python train.py --model="multi-label image tagger" --dataset="simulated fluorescence microscopy of cells" --train_examples=195000 --image_size=48 --crop_scale_min=1 --horizontal_flip=true --arch="vit" --norm="layernorm" --norm_position="res_post" --activation="gelu" --mlp_ratio=4 --head_dim=16 --fused_qkv=false --bias="none" --qk_norm=false --parallel_block=false --inner_norm=false --patch_size=[8, 8] --conv_stem=false --layers=12 --width=320 --positions="learned" --pooling="class_token" --num_labels=17 --init="xavier_uniform" --optimizer="muon" --muon_scale="spectral" --lr=0.014 --momentum=0.95 --nesterov=true --orthogonalizer="newton_schulz_5" --adamw_lr_other_params=0.0016 --grad_clip=5.0 --steps=4300 --batch_size=256 --epochs=5.6 --lr_schedule="cosine" --final_lr_fraction=0.05 --warmup_steps=80 --weight_decay=0.1 --adamw_weight_decay_other_params=0.05
Rows from block 7 of a small multi-label image tagger, named by matrix and row number. Rows with one number belong to one neuron. Each number is 128 + 32 x the weight over its row's rms, rounded and kept within 0 to 255. All counts start at 0.
After each neuron's rows are labels from the 100 images, of 14848, where the neuron reaches its highest value: "top examples" is what is common among them; "lies over" is the class under the peak. Only what is clearly more common there than usual is listed. The data: simulated fluorescence microscopy of cells.
# fc1: MLP up (model.blocks.7.mlp.fc1.weight, 1280x320), inputs 256-319
# fc2: MLP down (model.blocks.7.mlp.fc2.weight, 320x1280, transposed), outputs 256-319

fc1.374 [119 120 116 132 105 168 126 169 112 137 199 166  84  94 140  95 129  73  38 129 101  94 135 128 122 139 105 186 152 140 123 131 152 128 171 154  98 159  85  85 140 137 103 147 166 105 145 107 157 165  95 132 121 110 108 157 139  88  92 146 191 118 102 128]
fc2.374 [109 108 116 115 149  89 131 129 100 118 160 106 147 158 178  78 151 142 173  88 111 187 160 136 129 113 157 152 114 158 125 101  80 177 106 127 193  65 114 133  79  86 105 114 134 125 109 147 122 128 143 109 161  71 155  81 149 113 128 130  92 221 130  95]
top examples: smooth cytoplasm; magenta stain
lies over: nucleus

fc1.645 [136 145 180 123 122 119 116 100 145 178 148 143 111 119 169 133 140 126 181 102 159  88 126 128 111 142 140 130 106 166  95 165 131  82 148 173 104 100 168 143 177 109 160  99 126 119  73 153 136 183 159  71 150  85 125 119 180 137 132 124 117 168 127  88]
fc2.645 [ 45 104  77  77  87 163 167 178 131  68 101 136 132 186 146 125 157 112 148 164 112 153 121  99 126 127 154 131 141  65 108 120 172 134 157 144 152 163 113 105 109 114 130 139  80 154  83  56 143  90 100 181 154 132 130 131 127 113  82 119 134 130 123 151]
top examples: smooth cytoplasm
lies over: nucleus

fc1.276 [117 157 216  94 127 132 120 154  64 154 156 136  96 136 137 108 139 125 123  99 218 134 140  88 107 182 107 174 117  77 194 104 172 173  86  88 136 103 114 112 102 136 145 144 104  81 113 105  86 173 140 145 123  89 106 178 132 142  82  89  88 137 121 182]
fc2.276 [165 111 117 144 157 154 120 117 113 141 151 114 138 130 153  79 139 143 137 155  80  91 170 181 149 109  91 105 129 135  84 177 112 125 199 157  90 173  62 133 171 136  97 155 153 171 158 162 126 131 118  84 159 155 161  98  94 106 163 140 158 183 135  72]
top examples: fibres; crowded; cells: ten or more
lies over: cytoplasm

fc1.618 [160 162 142 113 129 170  71 126  94 116 131 153 140 177 182 106 124 172  98  80 113 169 122 106  95 109  51 121 171 134 157 154 169  81 160 162 104  89 148 170 137  94 212  85 149  93  95 124 111 131 103 202 122 191  93 201 139 136 120 112 148  57 129 162]
fc2.618 [108 115 142 132  76  58 215  87 141 146 157 142 114 112 125 107 140  79 191 107 156  74 167 161 149 125 144  67 132  80  97 161 119 161 162 141  73  90 110 133  71 107  94 184 130 160 139  62 124 121 121 109  86 137 210 135  94 101  84 141 136 205 150 135]
top examples: crowded; cells: ten or more; ring around the nucleus; long thin cells
lies over: cytoplasm

fc1.500 [132 142 160 115 163 115  78 168 182 142 120 147 112 161 131 154 121 183 198 230 144 144 107 121 129  63 160 107 150 114 136  76 143 185 142 161 144  72 110  96 130 117 156 161 146 165 112 100 151 187  91 132  72 155 198  98 133 102 136 162 121  75 127 135]
fc2.500 [145 114  38 149 174 144 173  56 115 107 125 143  80 109 196 114  86 109  52  88 100 130 115 105 153 146  95 144 125 190 133 112 150 161 191 125 147 142 156 128  92 142  77 202 104 139 133 140  75 123 114 101 174 127 106 134  84 166 158  86 156 159 142 163]
top examples: smooth cytoplasm
lies over: cytoplasm

fc1.343 [117 165 104 131 109 190 150  97 166 137 144  82 136 158 168 147 181 108 145 101  75  96 172 107  87 122  90 100 120 151 135  83 200 106 191 189 114 130 148 180 105 151 189 160 164  86 123 174 134 125 141  76 141 155 195 100  51  78 107 130 146  94 106 155]
fc2.343 [160 151 109 147 111  88 155 183  74 154  96 119  39 158 127  92 145  93 148 105 198 124 105 145 166 155 178 133  96  93 111 135 105 144  36  84 109 139 107 120 120 157 140 112 120 112 149  73  98 139  89 175  85 116  65 140 217 172 135 134 154 200 128 181]
top examples: membrane rim; dim; red stain
lies over: cytoplasm

fc1.424 [145  87 163  88  91 122 121  77 162 150 137 149  98 194 106 146 132 109 168 187 123 172 105 122 126 173 110 121 149 173 130 134 114  90 111  77 109 133 124  69 140 151 152 156 157 131 132 126 153 100 112 164 105 142 134  95 167 132 128  99 159 150 129 144]
fc2.424 [119 117 158 151 179  64 126 143 121  63 126 170 145 122 150 175  71 158 157 172 162 168 160 145 119 124 108 100 137 133 136 178 147 161 130 239  80 151 120  72 165 128 118  93 124 155 111 134  82 121 125 148  95 123 114 137 168 116 131 107 176  94 136 145]
top examples: smooth cytoplasm; few cells; cells: one or two
lies over: cytoplasm

fc1.186 [119 114 138 115 139 122 206 160 142 131 125 134 130 135 116  75 141 136 136 176 133 146  84 162 217  98 101  51 108 192  91 148 159 138 125 102 143  97 156 130  86 133  97 174 132 122  63  97 128 101  94 147 126 122 118 102 144 127 168  99  62 107 173 114]
fc2.186 [140  96 113 120 114 121  84  36 128 177  95  79 106 100 161 165  72 115 104 137  87  45 144 106 178 134 191 198  81 102 169 137 151  87 111 157 107 155 133 162 153 143 170  94 154 122 146 104 141  85 140 121 147 120 128 108  88 156 110 206 144  86 118 129]
top examples: crowded; cells: ten or more; bright spots; long thin cells
lies over: cytoplasm

fc1.553 [115 155 140 110  97  96 119 112 129 217  29 140 133  94 103  80 131 140 117 108 105  87 138 112 178 124 182 145 128 121 197  74 131 135 189 131 122 159 149 138 163  68  99 147 101  80  97 115 122  95 162 125 137 104 180 159  96 140  94 104  91 136  93  85]
fc2.553 [ 70 120  88 148 120 141 168 122 138 101 191 165 136  95 115 151 125 130 101 132  82  84 126 132 173 156 103 127 176 121  90 119 116 162  79 164 135 141 142 124 109 173 153 103 114 169 161 129 106 124 149 152 133 168  96 119  82 136 173 124 231 124  87 127]
top examples: membrane rim
lies over: cytoplasm

fc1.12 [ 87 114  47 130 129 137  72 157 168 133  98 125  52 106 146 133 102 127  95 139 143 114 124  91 158  90 156 205 137 124 136 106 178 106 127  96  94 145 197 203  54 138 118 179 114 198 142 146  80 128 141 117 116 130 143 142 138 113 156 188 131 137 129  81]
fc2.12 [128 116 162 109 162 126 150  83  95 158 141 129 138 151  72 101 117 100 102  82 155 121 191 150  73 191  66 111  89  94  99 163 153 177 130 148 181 139  77  87  81 158 123 135 148  99 152 104 118 132 134 151 128 114  89  96 138 161  80 139 231  92 166  99]
top examples: fibres
lies over: cytoplasm

fc1.345 [181 160  93 110 101 119  98 112 140 145 166 161 130 174 107 130 150 122 105 168 152 171 142 123 111 111  59 102  93 131 166 116 104  49 167 124 143  65  99 119 119 121 144 183 132 173  85 133 166 168 125  92  76 177 175  63 142 142 153 122 126  93 107 120]
fc2.345 [109  73 119  64 127 144 104 170 141  59 115  84 135 145 112 179  83 113  88 102 129 107 134 101 168 144 174 103 201 143 114 185 166 195  96 144 152 129 171 111 138 107 183 101 121 130 113 128  57 100 161 209 138 122 105 131 136 163  62 116 119 139 133 109]
top examples: few cells; cells: one or two; bright spots; yellow stain
lies over: cytoplasm

fc1.721 [106  83 117 105 169 117 110 100 159 178 144  59  81 152 115  99 116  96 113  80 123 148 118 160 131  99 125 113 112  90 134 163 112 141 127 150 115 131 117 111 164  69 162  72 121 135 171 184  94 171 132  90 123 166 128 149  99 136 168 146 118  62 114 146]
fc2.721 [150 119  93 163 111 140 140 134  80  82 134 133 117 105  55  65 169 186 126 185 104 145 162  88  57 153  97 118  72 142 112 108 147 137 187 164 137  95 104 168 126 143 183 126 110 149 143 102 184 114 143 174 112 120 182 105 133 109 114 112 178 104 139 109]
top examples: fibres; bright spots
lies over: cytoplasm

fc1.82 [106 134  99 171 176  96  83 151 141 133  90 136 137 192  88  87  88 164 168  41 143 149 137 142 147  61 119 133 160 116 108 119 117  94 162 173 131 109 160 155 103 179 120 177  91 113 105 161 201  84 162  65 107 107 135 163 119 104 164 114  93  84 120 161]
fc2.82 [122 146 118 126 116 135 101 147  93  84 205  65 127 104 165 174 170 162  95 154  86 110 123 111 131 181 170  98 119 129 170 133  75 162 132 139 149 160 159 105 116  76  99 123  97 129 128 107 102 132 109 122 179 148 149 118 133 167 107 131 165 191 146 100]
top examples: fibres; dim
lies over: cytoplasm

fc1.490 [134 152 147 109 139 118 109 139 131 110 110 141  92 191  97 158  97 133 124 126 176 128 103 167  80  83 133 102 107  96  96 168 119 159 111 132 125 207  73 131 130 103 140 139 106 132 146 122 150 136 111 144 132 119 130 150 115 142  36 155  88 152  74 152]
fc2.490 [113 101  83 156 152 130  86 127 133 112 124 147 184  58  87 142 160 126 143 113 151 108 191 112 160 125 146 153 151 165 121  90 137 115 133 166  93 111 189  95 157 180 121  87 154 122 102 112 177  66 153  83  93 131 180 133 138 151 174 143 125 123 127  98]
top examples: fibres; few cells; cells: one or two
lies over: cytoplasm

fc1.365 [121  86  83 131 200 129 117 146 100 114 114 145 144 148 127 104 128 181 108 134 158 122 138  94 163 203 131  86 107 132 124 129  68 181 150  93 126 200 131 177  80 130 178 133 135 114  67 143 120 133 153 153 127 108 153 136 129 188 107 126 146 126 117 135]
fc2.365 [121 150 162 142  53  96  73 161 172 156 131 132 148 103 108 131 105  93 127 158  88 118 136 101  96 151 155 119 192 195 175 162 126 190 139 147 125 120 160 107 161 105  72 131  98 113 151 115 158 144  62 109 162 196 135 161  88 107  87 135 103 144 171  35]
top examples: fibres; green stain; vacuoles
lies over: cytoplasm

fc1.495 [164 127 114  94 145 167 124 111 157 147 144 116 125 102 105 163 176  98  58  91 103 134 126 129 139 190  68 154 114 153 149  94 121 164  97 131 129  61 178 131 137 131  93 121 155  90 160 124 135 114 166 207 126  97  79 136 177 125  54  97 127  96  91 101]
fc2.495 [ 97 128 134 159 174 109 103 145 134  81 120 149  85 171 119 107 142 144 154 144 182 135 142  79  97 100 137  83 174 213 124 186 140  75 192 184 129 182 181 104 186 115 165 152 187 137 106 144 126  78  98  80 171 207 127 123 130 113 105 141 167 137 142 119]
top examples: smooth cytoplasm; few cells; cells: one or two
lies over: cytoplasm

fc1.767 [ 89 193 131 117  87 133 143 153 147 153 164 141 111 141 160  88  95 128 113 155 126 136 128 138 147 198 190 166  78  89 126 124  98 142 159 120  90 134 174 129 138 142 179 110 192 115 132  59 178 158  99 139  99 117 154 122 120 133 144 104 127 163 161  91]
fc2.767 [114 136 105  83 166 144  77 135 106 182 194  68 132 141  92 154 118 125  85 115 158 140  95 148 109 117  99 139 152 116 126  97 175 121  98  99 188 182 167 162 168 155 135  80 109 147 128 109  94  86 152 111 165 127  93 118 104 138  87 153 161 113 144 150]
top examples: membrane rim; magenta stain; cells: three to five
lies over: cytoplasm

fc1.474 [158 158 106 191 160 132 121 139 143 141 111 147 160 137 182 100 109 121 163 113 146 150 111  90 149 126  93 109 156 146 226 128 143 112  76 119 123 115 119  70 146 133  97 167 170 127 110  76 200 145 147  81 111 191 132  86 162 106 149 132  65 149 106 134]
fc2.474 [164  87 109 111  85 100 141 174 129 157 142 190 103 173  89 137 107 109 157 160 167 111 215 156 177 145 113 118 131 104 107 144 105  99 120 203  81 148 142 155 104 112 100  76 145 100 142 145  98 111 115 138 126 119 123 111 116 196 150 206 181 152 154  96]
top examples: smooth cytoplasm; few cells; cells: one or two
lies over: cytoplasm